Rows from block 2 of a small multi-label image tagger, named by matrix and row number. Rows with one number belong to one neuron. Each number is 128 + 32 x the weight over its row's rms, rounded and kept within 0 to 255. All counts start at 0. Numbers have three digits each.
After each neuron's rows are labels from the 100 images, of 14976, where the neuron reaches its highest value: "responds to" is what is common among them. Only what is clearly more common there than usual is listed. The data: analogue clock faces.
# fc1: MLP up (model.blocks.2.mlp.fc1.weight, 640x160), inputs 0-159
# fc2: MLP down (model.blocks.2.mlp.fc2.weight, 160x640, transposed), outputs 0-159

fc1.130:147108113116128199114122144142173104163141142124184077133135208109151138086155157124122123154168176086124043102049161132122158138071183128059106150151049113163109072124115091112109165119125153120102070170117116110077134159087154161052161133081103117157080119134093106130105132080129172107159084131125207142138096103151142116076133127128175066127127086101154083120128094153143109132122168121142133148090163127130142132158149180146149155147111123103129183180103142134174150170141146
fc2.130:129118142179116105169188074081093122103135104139106155140144133104094085153122077088150129081060096111155164182220145154121124150104054091193144105166138106091158174163132178111171115130166081183153138116141171113127136097134121153196117103171148140137161083142105119132139128136094110137119194071135159128155171194160123141146129156128100161075077095174081102101108126114109155085159134124119118170077111099150141129148169100164095150112186159165144121127123080074087095118133141
responds to: hour 2

fc1.628:156140067149101122103101147145187129189147102094150097132148124128143140101147151136198151114167179162148144080173155099082119105087161123059093108124091140146144191113125144132087150072167141134048111134150098147139177111118169131111109150122154078099129143168102140166077111068126123111149103140122158124086155114069155127098107150118140152131189111088153091153147149085116164180063137133052184113119159165154121070076102184123173169129126169139118169054156112127097160094138120
fc2.628:199099173135132103107160130155135151122136170150113123153113183103163143120138158065102058112117130138117082167064052096136079098147120121181098147135133180129062128086105096127175099142118148156214164155159175080149117126177102150104119174165079175144206119116138120130196070063129170095129091118100132153093143149123119146117160083147121088120094131147076140123129127137111128168138096211120101095158133112128101130152121065148112096111101105097144134144139106117156125137188080
responds to: minute hand past 2; minutes: 10 to 14

fc1.64:145145144114075168079115094134075112143163137072109106134076122125146156104078154174096124068135225130140175098103146160147170118131162115178149043061094109157119156152146108125115162091129104104093151159112127166113143098086132190081156169097188164062152131080100091185150104105126103115136147172113163147110138166129124111104166103180178126138168123158151051099076169120087125142180133143123090141072161125128117132153139120141082065125155116158133163120126150136104145081122141
fc2.64:083167115144162090141086125136111120144154130131131143087126041148148137141114162060134093111106100128091077128119115108133178114195161138080119149108117136145146152156162089114112161159143086136115106108176158118137115089074102110037120068119167131144108132179193157140093183128139109073132037084102125095072147115094144148142133131132127134104098129150109141192127095149113140168149165165145131127099109197152111128084107145172168130067185088166144102089183142098171164198124124
responds to: second hand

fc1.153:087074113090165091102147123106209122170150131063126095143127099116140146072153129130122129145185117109154135101104163091121138134051138123097112145161186150113117127161099111110153168165184170125115080140134139150117106173128136167085129185123094118082078141151155164183128096129119103127104114114140166167101090159129119106121137126107157135151086132133121135043156179102105170136089109191156109090069152147099152102115164192168092081128172109139021109151209134116135165142117156
fc2.153:183139124120107158124100100136111181065163138198154165143091132114103172107143136091133098157141104125144103104116100124101151137125138084191141113120139124113117152095200163121115115139109040074137181131126148156094149145148075072135135126115173121136112106138136130076193131173176140075125125066158123050158144094143135130179142140145078150118144127136150116121105082104185139108165159081104129175164072102159158174159085121183149118087094125066163095142086118141082102084052147
responds to: square case; dark face; dots

fc1.579:162140113154136102110093119072107152188177148135097097115182100113110109178137199169116133132136122178075097142090142171121088199118125096060094148117095122128070122114152161166094095098136149109167087142161085165112155128161151093095159129130058123121171151147128125095116142107101165083148138088087108069134129151085097159187127139183135165108152085174151140111079146112147077124178104100125129107132174148116165164166126101223160117070096128139104116097142101160104187126180144
fc2.579:083149154147138092191123132092118155172140186140052152143185148084132144086144108148079183144121179109159165113107106107171123091156129132172117043122179134125124105151133062122118139153132094143136083111090133117131081129103138145124088180117205138074131112151168156114141115120161116145129127115106162138078140136122118169068138093106082208084099186086083144170178061079125175144183099162145142155150148085127119090117144054105128116150135107131172131149116149128155164174111140
responds to: minute hand past 2; minutes: 10 to 14

fc1.76:148083103157097111132098160145114112159091155107139121118131114137132130179154110144148127063078184179124138063048086131184066114194082091161044134106178138157145183098117158116076156084106093115133111135160083127111085131154120146125144121096135109182110176135150149152102162152099139140099164123184119109151085154106077141099072159149079124129161147198141228154152091115132141120129132157122146150129099162175092148093148122123097171130102114147112109189162154128127068141143094
fc2.76:145100113130100122158155162168116134122116090148132180126085082120169153135128107109180179169155096124117094100130144138134157172126129179081122109153077091059132093182155119138141096148159185136135055085135165107134188150135142052143164121132107146156073113138086127104144135135144131104172069100094070086148081140174163174083185109111160102159146126076153125067157088115136174110083150094104152206126173128122094131172103136171159143089172110164106176080157112111136157086131155
responds to: ticks

fc1.444:112185154137114125207126077168088103084126102169110094110105165110081115090182154096142160088106121149170129170181134174170154173146183139138156124135107086130091132076090126097130156110092142174131136127071164126113110092122162099111174174167064125090094142087094117132130136099126116141110094060067100119086148135128171125144122168159102070118108160149152172141158060188110120197067107206105125118123159123123107112130124088132089116163149177155157147107084107144134187131150115
fc2.444:170089124103107138072128197141162122149159127128154170166172097148174109116112177157125108165141065117122078084127141106134102115106130076124112115106146192123186138099154123095186119115184158125107164158110075181088128160122101132093132077089135138177200127118162154120161108122150153157130148159127124156183097105164109129110107094117104098138129175101150089110066153099081103111142089110178113174150071089079090119116123155146156140149101055060115151030160151128147121083166127
responds to: dark face; ticks

fc1.408:131119143147181096128161127101143110154134128144158122110072150120178074123108083103141168151105160123107113177154146079058191112105135085089099167128131159184146151133120142092106115128150108085053067094130076166123074127177146087172152140128095111127179073054118088115112165098108145126166075105118124177201084150103135156158132111077128095083137153129124140153090185126094082172069178118067134169141187136109127129115149145117159153153159154175092104103124120158179117138159117
fc2.408:121117116090105110057136170136115185099123052178088073118139131090149158130132170125160128132131116149117180105119137140213117140143121133128115112099111118093150114094081129101134127130125124159146107118107199141071189138171153203081094175134176147138137132171194166086132109109076133119121157070172113095103141100110125082084159193175142072109147150164124175136144119168131145125179101087184121076152102148134070083151073141199104151102094138166132082159111122114139117108119110
responds to: dark face

fc1.448:145135097148183190084068080165156076136140092161116111111138143166175112100065096146161099103119123152162143117162124144076097082098138123172127135163168199136120164079106145138082106098182132125151162154173132155162169068185161131101153106142155121155094148168123105130103124144154130081086151111113103066167139120160118177115107133171092082123097135111156123135121126117081070116153137118179167120072111212085106180116191126111139115122143126101091101104136070193145112064132100
fc2.448:181190136150106075117136164130112152131147119102115126124087122169109158149155152171135131178151127154121108181155128154178136130138193037094044103111098095143098116138159172098165191147091133128092112085110168154109100211106095087145090173123131124120135122107138095166176160125104176138171139120077158171113095131084122091130092094073118167114168075134092164151136098133154154091103070195049132157118129098175151113095074149125111101133119110150126119139100162100109082159157148
responds to: minute hand past 10; minutes: 50 to 54

fc1.3:132106183120176140123089175170148110152110106107092157110162101136131108093118183159170141169081148149111143062147106097055083096132148122064083122116131194137155121158114062136153084112168117122142222151089110163117109128092111119103142199077121204176053143164108089097122178120107112110146123120129145115103086097085146151111149163161163071114093178113135135153141147099104146163155149109182169156133140165110095133119156128213143112142128128098134162172106124155136104091108085
fc2.3:117116122119106065170134073076120163155181139116125086145134200137149135151090124133130126095098114094127092126114129174129141162189120140184141091176146106117107138148108168147097179189145118122119109106117097114150146164169123135179109054139124033150148065083090131136130075150131154064129144145154159138136128145169149098182161089098095153119141151098072110059079121226145108105079141162089106156083125078134130158136118142131124149141144146191146076136113145092139165183099148
responds to: minute hand past 10; minutes: 50 to 54

fc1.49:122106105145098113151179116104138144147161125096166140130124140089132165088120180083119172141147147094123107145047138169086136110108156140050195152091059107146138146133094113105108154095126149154101118178143148132100184078156150159098151087147070100128148122151108082114134132072163224157155141124130118156174132150113150080098062151120083088080124117102215144122119131114085140149081142135068157153100166147120112099129135084067110098112115173115153168182112139161112189162167108
fc2.49:107138170158117136116140155157180106070161157134116087171150208149125069163091097145131166082068105101065131154156146121164149099115140135157118104179140101063098144133090102069164067138155161096163102144128132099157069185131100117168134119117134177176118112112122190142156080081140116137139138096157173110133188172118070170162138134100108137102066097172075117146116150113164090152147141189135117130086083128118116139155151172202129116131180114118124136142104101090073096111109162
responds to: hour 2

fc1.204:155088200155123065137096084103193190188132076139136106171085084172104106151165148155156066152076179102122160145106155164117186159091098122108109085131083108114076183082162102148141098144097129122079136157138138174085136145054125107132165147180106180117112160173159165127125120133144114129089105128115123068131136092122143139115143074114118143111119117102127149109107144132198140145095137158124178132152187090145094080158103103120083146134154163133218130129108152060118113119146118
fc2.204:079207137105094143118110104181128088114127138054154074105117128137138114073101161137135131136195104129152066116163101157174077151103184166129086142065165131149147140160092137183149145083182115126075169148143108129133124132116135107101150108131168071117143121125123044117147063132170119155173139100119109168142088140153164139176109144144102068192151082186154126163129089153109071108100154124126162163103148145128138146121171113176092173123108097127069092142123166125116189105086096
responds to: minute hand past 10; minutes: 50 to 54

fc1.443:167178122140155105164134122137159207163132138092178134244139149121104136125081063131091089149156150161159138130115143146166104115142106188109182161146139079093107140122180063131107144099138109104085103135093132076163105133118105119162104074133142050175146113118120155105181091114140149153053169117107132110123122090102127138099128114096084121107138121178162078189166046147146076102169138112160109126147095115166085155116103133137144130137130095147180156169139094143076084144108123
fc2.443:117079151070108128113082155136094079106122158194125139079065111139121123131104116122147116148097046145152120092148087122161129135126162080102118097114149112154142116073100169162166141203143137107116123144089128130047166142137173082115083117164141195093153166080061170157118153101142155101156124154170114122104029147137146127168195126126139120175119162073135117068131198128079123136151144119110117138132155150126199095175131140162082128139124074136095122098139159114139174136102108
responds to: minute hand past 6; minutes: 30 to 34

fc1.471:186117084082141109137085158182109150103132194114152097118215169117102047158087093163117178135162138095114115128101174133061130213160175153058102103103112169108106115162101155141136160116159144153156137156113158191148128133200149130061102091163118130099149124081125165165129158097120145142140142079142119145152127150174130155114135099123171129110128138102119122107089159101077107081064188104110132116132123114095124123096098099178103176153127070130081136115081139072114150111133106
fc2.471:110080144155119184079193098178129155140173053131116125152124166147175185109174125093126152141183170098132124127118121169157088131111129132205110119169109110122159114083113124123124101151194150119181134105119167122145188111130099101095054127154143081139114142135156101186084142111143109190082113079108169200073159088082052112171111111100110147086135130131123182125112120096177149145149045133085134084122094163142112152069158146093126145118128124129151130139145111152141083104131139
responds to: dark face; ticks

fc1.137:202171075197185074114163128118170113124121118108169131117165142137165115112136077174139166124122178137178102099060117150141173137137158170135147116198123096157156195141161070106151145091125156041091128170109130126129143165124046098112123081043116077145118096122134136144130137166131102082089115154099122071138120096077114065096104120187111130130108123113124137128133171086171153154165137146147120189137136101138111171120152091140125110144127110093102106162134075166109080143114145
fc2.137:063126116050139156118145103076109178142124154120119113085121101121049128176096108062076083119086110118124122128169174141134112120147106134138107061142157147151137055156154146137114167106119103159130119091096146101113131126117194143159201112141137210043150167121089117131143140088113152167173102114184103134185144167102151166086109122159141125104149119145167119117160073202109096074110137073115138114120155134130160120138123206122137182097126127174181156092104112105114145140137156
responds to: minute hand past 6; minutes: 30 to 34

fc1.314:082115108081088125194133144076140139070134110110161129108147088065135126102088117145098047156186132133166141131142110155140143117117079137082102169121113107131183158155077124133165140099153116036125100212100117172094111135121128163137127157101139157192144109168167140140047126139127078161104180120109116199159124091118093126093106102096152118117136212202169116117137122100138118125076120202138110107157143118092157151139080105132127124084145144177183095122160130113128130137120099
fc2.314:151089131160203125091087098142106172140146143109103097121109185135155083115143187097128206099051192145130074127132155070147143170123110117107148096159139144113077099069153161154140119140123142144091112135147130143115164153103085115134104107147118084176116065166124136114115131153142154100163103082149063099119158084124166115149105157175096116167168098112138128138151125173154070115133070080155097147113118134099101115081120195124169186160133129097148177143112152132190147053140056
responds to: ticks

fc1.626:120162143089147168084141126137150136108135101136109074146140143091120142185196117171103087121124092135147099146129117113074129177074133141110163073142124122076112120156122125140111125105134120175089137071120150145186152164127205136156184122112155206200149105108158190092031096104110174131074105164123100134104135113104144114159128144132102193119200136116183127142159054098139162102163144148083126114112076142162098097131113114154191112128099108116140214106096135099117138119149126
fc2.626:170113134124121100106136146135110135125125107127109149130158143157056116151077117107149133096161126152149137139153064120166136127200129114186058068060056141163138145135158063125097091093133140119179097090124113129119097119140095153169076130167153111072074169182100097179123124117125109136164167078072178120104116095200118126123166164125142110180065141136126135150137216147138119160139108109137141095160167111081170121116164080114140121123161155107147071117149078146061152160110173
responds to: minute hand past 6; minutes: 30 to 34

fc1.88:113085102138113126066113105098102176138114126084126165154076107148103109133119153185111116192141136145097089173121173084109127170121116110145120175183138064123061142111135159097156157149109096061138128148095109132080105154084177109134111116187135102118119148129122095150143108086083085156156153154175116165163176089136137195132134092079070164166139158156123199150155173126105119106131109070141094126129103187110123165171133164165104144167145126136156103085104083169035153156083136
fc2.88:152149117110077139169098067143124114111158130103098121140151143139165116076106131120146186114152133122128095111152079121142075204091143141145138099158112114134186166137183143158069097096133169186085123099166150143185195140165082177121097113061145161090115101138143145099126049091166142131127111114117128117106078097114087090131118166164154120110101103097075108080127118133150154146092169175198139087182160070131137160067175100165147155081132157157098142163100147070145157093121143
responds to: square case

fc1.514:117098154175090103124129105101135140157094129139195103164096058191118185141106121194124154152128103098099159165104164127139142068146079105109179150160148075076094092093111134132161098076148140132071107110121128104096121119133158176108120152096103150106138128151138102143176112101100089127164114065150115143132111136143114152073165124086154139142121123156216115147118204145167096132099093062080152169172159195132181154143145171120132105118104125149137086076152058141105179149174149
fc2.514:152142099135115118109136091169134125131199116151138188108130154053130108086097135073124091078091175120132059122146102176135102167118140154176079090126171153183125123164115096141100155150106149126143111156146105057142092129131136100174171096146117154129142117111101150112119069119140099101082227172045183107074149150126112131170112103157119102154112097175058128102113073145110125127171161175159130121088149121136098144105139061150091188136158149152120145162127179095105100103085125
responds to: minute hand past 2; minutes: 10 to 14

fc1.357:147127102153122172154118175140131113104118131091128153102100137084188089131155094135101086125075101129088170112143104110110117151095065152124152098188119125088174095110185194130136087145116127108122152151134137158112194085160095128118158085146121117120205137131152093101088177112112149093129157141109142073094067104092145148129197110099088128126058160121165129159093073153144109104159067134133152195170145148151195080103189137084072114137108125166143182182133152128144143070125162
fc2.357:124130085125182102153152112091160116095071123104113088191093099128154135148067114089162099135143073088142085177148093123121127088170203112081144090135124071141115138114112177134094150159147175129166065145094119091133134148103170106147137153150249126142146095077097164079138147128142115087075154134157175180088149115109184132133115100146139137067145128143105118125159141125100143223146123165130146142092113116145136122094112105151164181093184121150071105102116145151110146154081111
responds to: second hand

fc1.118:072118191082127133109130153120145137149110118086096156105078166112091178069142077159167152125125124129118113139097152168136097126143129149137070149152097118142143162096104151158136111142106133141132170093116134130179121137118171118133069121134047123135166125126136155119103127068165156146134098137069175168116148058104116145127162173094205082135124128075141093071115096160192155121136092157087179182134113122136091102142112088177123128061117167136177149147060123119074203166064157
fc2.118:172112093144149139151143160142093118138145166121123145144159124135123034166102126065097121139178133182156154153128068063156101111145145160129152148061066069120102123174145142145124075094145102127148130080174150159134185071088105100118168119199088122155088089094150090079136171129085105151188135132119153098100136142167143101128130142170082144149135122164128107101163151102092178156107115088098157113157148110102114110108114097126183182126148037129156138119215133106115142100130170
responds to: minute hand past 10; minutes: 50 to 54

fc1.524:175102099155181151180133099141168144125146137079144140183110078098067121143214092104092149147093115093139152146158097102114128077103116129141130133128114047133124206125115132178112124115134117144175076137149149114172082108135055099134178131124120148125122085096123094146138111191099124184129149068181165160098140151089099071078099164149136096145178153080132111149175091169105147093153140112151088126058098134151060105156130160117131118130156111100140194143147158121135139120182082
fc2.524:126151121062130126079110167121073127097132131140057089094091151153108157065117166126091153106153128121081135135106175214132148135109098100150157092160155196099146054131119079115108119150138130125145154158154123122164132142108137170122104106180130193119106131121211110169123097102163094077102092141097150137135084102124125103120122093131130188133078145126131086122085161096162160178066117124151203102184111124115187127113165126117138192126121157172171097091109121082082120157155182
responds to: minute hand past 6; minutes: 30 to 34

fc1.623:085090149132108117153108120149069082155144136124121096166150198092095178135152107126134158135121072153142102161061118131170158112112131124170163088162091098113097131087131151177196169134151128155158181135120115099148114098159173185100132166148145099107128126122122177152066162116137136136087202108169131173091182140163053158142096175145147095130115086120177089074165075132169108175070108151125096105090101109120149108100139053151086122105136115081143108150111130119086189127166156
fc2.623:168150108175095132121135128112192177120146078144158191128075098148106174139094142138086100103113123101140161186156108150075104165110179138088112163133152123159137119172119098148089059120100121082121090141183162112120100131089117057092114111123132126131145133143124025083176058134115113118173087151103142104184135167148149126146109105131109157095137111199073125179142135152111096125210136100127166141145140191175106103147101185110122142167113117137158172065143113110091109119086123
responds to: minute hand past 7; minutes: 35 to 39

fc1.10:181123110131209124072151168136158101050147122151192117119140160164188118104111146135138141096154144180087081176123172166130143125084120139111124150084123127124129184098154094099118177115122121121113106125124072145142126092121098140119128157109084104123128037122101079121093157105116084091187052154054136160193126163104130127102077116147146137102091086106124131111120140111131103133119210146106180171154116155095132068099141114085108160119132126195093214145138148132166136135134114
fc2.10:118096141156128088152183146152154165107070122157119084137139160100089122103121097111093160108111140117123223127152138102107169160156156127202079098113124152120133129092073148133129103137161125130149181068134174102068115122118129193163103144124165144107179117128138187118162143126092106174137146144137127099107152156112108116170175089161135113129108146205084161120117068125113168075157042116143095050188138118125071186156093113167090130159150108139159069119096083105095103110118117
responds to: minute hand past 2; minutes: 10 to 14

fc1.438:133113151131126151145158129111104126143117116076118168065085137080104142127128089095179146095071131177142039073126100157133128109103148203181118141102172144151126128103098046170132085114102117134101191113111135104133147141159117150112145150157123178127106196148102122160129103149103071134160128123186130121113094122077156110054118193155159097181137090150164084095129127147130081142189168141112187142145156157107187192123133111194131108101168145142074108113136122103125150168122077
fc2.438:134125124123157164135145154166121128109159131123195149149120153185157129168138143133061053137156145165136143102127144054131115150171114142111073136163097104047139181156136198080095131125094122116127146129093146154111151097101157111093135096143150089184182099086141104114109148066176133074083035156129106149117165110143132156169143089135115102109143121166120109130123161104149178102136156152149140174176137097107056154133123118093091081148122102068177154147106111085189134064146169
responds to: ticks

fc1.281:156115146130136121139165113089130124142171186149188097085140188037105129111107151096138154132093162134180113126129116092159105161134123181154113139147127112136094178157194156112117091138175137060133143095102077106160149081107103150121134139078131121131116188157153112207111217125108156131153063118075109140115196170124078147159140110145081115092117102104152097084101129155136148100140130154099097104138173156118165145145115153133096192149106148164102094142089116061062153137179091
fc2.281:129108068046117141145115100130180126130124113161112117164123080165100168148124079103120091092081087100113175102098109135101105178131165109112097170126142079163130138175134105131133169164085165103141111102161165167135107126178114113099115139119097113104151112162117151144205055180116042139096184133090113096133083135090175117196110136190127105148128173122142168126115165163139183138165107116113110103170147071111072146114106174131134084094133089123147142131116199202088119092130141
responds to: hour 2

fc1.48:111150169158117091120154121155208138131111112139214177162148094114084097085095068125098082081115111171100135183078161172156162149089105149189130153124121107179126141149161141125165127070150100110146088108131172115134072154108121118050099148088151094117174060185138146162141140185090204122172061149148197116166123086090084127119100085118121147082107136135150143140170139117138128151157157121150110167149092159125152130111162116126123097142154171116085122111101155113146107097082122
fc2.48:130108151055173128070121124162118075097111137128183111093127143140192145156131151111060090198138106073156141076225147145098133163154149101105141125085141113078126111140106166163169132174096174100094166068132143095130120116115174111164120149136145121135103170079148127111168136124167042123127166122101053133179172111104161120137119141150101141137191155118155101088107100143095120087113076145110118166125101082114133113166093139107115183125127141167114109088200114138188132168150135
responds to: minute hand past 6; minutes: 30 to 34

fc1.98:140098121108123093122152125115144103157093173113134175030075149162196126132140103105159102092138116102093176124149130083185107098136134071153147176208099139119112093092138076145176127193186086122168113145098112156143108121135056136123144135206099114136121160067105108156115171107141080119106143158118099176105150104111139126136150093101106137127105103163078158086161136118133114112106157141111186176157192087124121108165155143160086137113162105146089087176195051127138123138139118
fc2.98:166130060114164150128127156157177145097116102192095096123161143087084072237150171123097127134127112165099125112092149156096134159088123117102200084124086096155157101169039142128090165100112111165156120105146116121170115108095154068122063109120153121143131091138132146158144098117135135092174122163161165102130113180130118156139126165105128134137134158129146081160104105102119120161118087174155149111115123176072094140105091190173163135131120129123100185087045192172098102121118140
responds to: ticks

fc1.561:111073096141147124113152145130150109059124145161122145113102161189141137151148142111197142113184131141093114117181134155074105104102096134094082091157123194134073209111113135104048129069131115184136127078113100126096112109138066153123143130095116125155134139168099147110065172076117133040154123147085127144148125128132116141177077096065161167103119165091123137151075134147117112113109152173125121183116142183185134123106121187075116116105114116195180176086133125121095147131144136
fc2.561:119098159112118090110100177187123164130164057065068120132102148082124131168148166151094152160124116147152119131105124109095171073125148064168125132152150122130127079126118116111155155168117153121124135111056140115101147131142176147168093132175172154185127175136136139106158086066095088132150089094164123146139139143100148134146136134159087111143086177137042081148130132128090164185108174192123165108072139098230147175154168109165084157188140126128105124135105074119124112087148117
responds to: minute hand past 2; minutes: 10 to 14; minute hand past 8; minutes: 40 to 44

fc1.480:076075118142133156186114056113122159152126126073118153081141112131128125117171183151106086105134143085096116136117155169121153120037141107062093167147129089158152127117176190127120135094204146120137106187143127137183159037118136103074118103101073137120186132167102118122202117100157171187153137150106106114176128124187115107140122090148111137127140132082095130131157140182107172105150166149101125110093096074171147131109139119128147170081056119122161111090121138115092138125160095
fc2.480:153142107126155201130138162175118089080140155167151094045146151123153120105120138112131118116116100119117111125090093124120103078144126189184109070158155107146165096127096097105114143162061186109156114128187122147145111204135122144084177199078103106145085169125172147134104098119148107138112152097116072098125148126103039165146152165152114116127146130213142121166102121100133077189177149166095128162143177092140092105136080090122144136070101105089159124121142161140075117163139160
responds to: hour 2

fc1.300:098123125142154164084129129107075160114084141179102172073179132115118171145069145203150139125132146097195051106100151155077096081118108102162157113106115146147075085124098122092146115173106133140133096111097069127141090145101086120175146159119146183136100120116159187078092142131150149151193143155164190135159104175093134120155135172141168091110144154087125138138083113132142119060155131072103111081099168116145149110167176153159120103110109139089200190101120078139133107125096163
fc2.300:134145132174116120159115146156151066151153168083154129190099095141097142195085100144120087140143054138117142093159187091109118156134119155134173147155130099059114135122111149163176159094166150140129072113095129089149155094160181094131062103106090053124117164137119140131111129125170167114131121133148098100073087102096139099121121141151133117156059061121144152074117139160126089214109189127077153067077134131142092165134067118128152138167170156091112143135134134175159167143122089
responds to: minute hand past 10; minutes: 50 to 54

fc1.627:056099132158167103113163114099130132072172169079141144183089167107109089186112133132090109167157144097073138167156144147100119133146085136105136176127136105114192079169076168163142145149112032092165150113132123164169181149109132101077132091116176173136116090094193101097116137105071133113101111147192126119155124161084103124163123067101164194119122126202079164087149121131174133122164153125097129078116127074150139137131139168136100124145126133101088181153136090119153120156117146
fc2.627:200122084111108193166067120156114075134073127152101097138164136105141145112096142097132082115104149165118168103188095099105108139132190150084078167132076148165170195114158070156125114113143211148068132134115096148145135089188111161149136103083115112151170114127119123135157091098192136162106101073129087163156094149147172152111124136088131071131159162088111108195121070112153097113101103113198140155122183109128122124163101077140165141114161174145109125130090153120121115090144162
responds to: minute hand past 2; minutes: 10 to 14

fc1.346:104142169122159140139135113079134128095170162140131063085120187118112128176132070131190158101157131160142109124137110174117087126121185169118082115169172162139150124130103116179126078081140103114121157125131157151157111078142195143042127121120109117146136157132136145145079118120152133099115088168126136142200121109166148178079127118121103080136108129144167158063094125168157142138082096094161152163146146202070160190098098085153099129044078148110139145118051104120150138126159075
fc2.346:118134141126166077107107161134118126161129128153167188157140111160193104099098154161116146131197149165150105096117088082134142143135169167136144085096076112076097116108139155104085140120088131146136127108152121132112151119091088132170127125152071120172138144117104069110226163112121097155151119108131099117082141143089093140135100082062109114146201131120124124124188167076178103111149180161101175081128135078107118117086097131214100110152156029147089124143179173144105113136136175
responds to: minute hand past 10; minutes: 50 to 54

fc1.28:126061110113137134088079070111209089161184144159157103068148153179147116140167096116191128095162179161100172138083108187105074098148150141138110109172151184149173092074076118150106079111156180106105149120128142178148152130158185122101062142072118156154102096134091100129099154164160094133045096140106133124162117149150136150097176134142167065127149107082195109112155156113153121147134104140128144115167138105096099156116140108141090094139130143119161119114092086126172111179128119
fc2.28:136158145101144067060178174161104137181147110095119177118099146160137131115087137169114115104194144186158101136177120085179137183113107100081106179080109142147053167168135172129130120121071105112142147131158123154094124124104092105135172107159107096112129164144144105152155157104100115144163138112136101124120109123121103155172080111085099083142133152151092113088132185166156165086049160126087131078088160102080104105071105157171106154179113120105057168160141176094083104154117162
responds to: minute hand past 10; minutes: 50 to 54

fc1.459:145136106192050124134088099157160211122121092123189090176123116116135136177181099139134139139097198113139160128091144100140083095152160115108135173117135074096155094149107093236059129117150166105132140136162124091148112133107070135152130150142086091225108111125159080124172135160088092135111152106114153110104122091173119118068120157096162162149079148133123106139097082164158121154136134110134084163089127180130092153153121122179174097094123129142145133153148093103128154083150080
fc2.459:097105163066195090069119163141084071098080200096114145090151104148125125099124134147132097111093083115110120155176147158129128190139111157110132096126146197159116107093182174062144178143131105134109114120086175099128148203172179076104123151134159200070150148168110107139155128084119165130131127109162111065153092135116140131138181116133079102091160107123130146125182105133104139064149151110173126115176125148092149069125104123097075200119156095154116152116160124122131154126090108
responds to: minute hand past 6; minutes: 30 to 34

fc1.323:128124113101126110147170122098108106136134174117147165071112125098085124132171142097149132151104096167182077111155119171159148119147167103053145133147115125133100141032131118110135113112099173126091167152114130196154144137136094107114154156117152070178095083160174132129170124127146108176112074147138130120046131116140108145093160142130218182125102175167119157099057139130169120062104119168079114129165146140132106075131122121134152068129181099132150129139165051110085171199107145
fc2.323:118069099152122128172071183165144108064116036138141152125160125098143164105169197135089139112145131089136126081204072153143181141131151144187106087081110154069155197146145179122122145147118105152119136107121164035166108146132121156125136126237140132124172165139129104128141100104115136059106152170131166112166064130125121091115139191132105085131117097124128115153117101072111108149127150106136168116125147125109137121105137128092162103126168105107120149089090135136102061105096152
responds to: second hand

fc1.226:050111104126112086151096172121104140132093126132143094111163086141125132161128106110138094106129144100120184124017141115132086121142119156052196129176166131141178112077118099111127139157132136081102083135120098168098184175198074114136140052128085124111111171148120147169124162119173085110155095138162133092135160152147127118127162127113125133136199063099209161150118136137103144168115148113122137129112189138152139168120097085137158114143182084135076119154102066115111114122156194
fc2.226:164090137141133121076116179161117164168153150136120133145137144102094072063164176163129105151128121111166131087170133177151153135167129122159090109135077122077131158163146070049136104175132122148112150146099165126101149123155148174106136172151142104145137162172101131130071149098136188176171176144179147105106071110175123103119120119163113187173065196141077156159096083057054103095117075128158093152113128122102087135138111105143113133112080127180149110067132158127113109075124127
responds to: ticks

fc1.146:135102155115138097192151103134086145117189144098087104194114134089144138104150141195125181171165118172069122165166096123131113062087115056133177110139115096069091121110090134108124124130127126152101151127128128135141177121132155151101174133152116128068136137103097118143113147063128195116100160165157144187057156186127139126118120176118084105127112120106163070133154131131129103199102120190082086120099175088164124128118111153124154143148099134070159144169088098085138124171163047
fc2.146:178109153163097077091141163095139123124092121165141172044137099177126120134107148161124118086061123098133084137102108140134145142148125143114122152135100130115152098170112133103104103095118149151133131104129120110163094102107080110141135073122153139200147105096188128093202083183123096131135096112156146097175158095183138180097149063122133145160094127169166132164085163148108089068113139010201111152169099109155103137162149182159120133100156081179171132074128131156111103146116125
responds to: ticks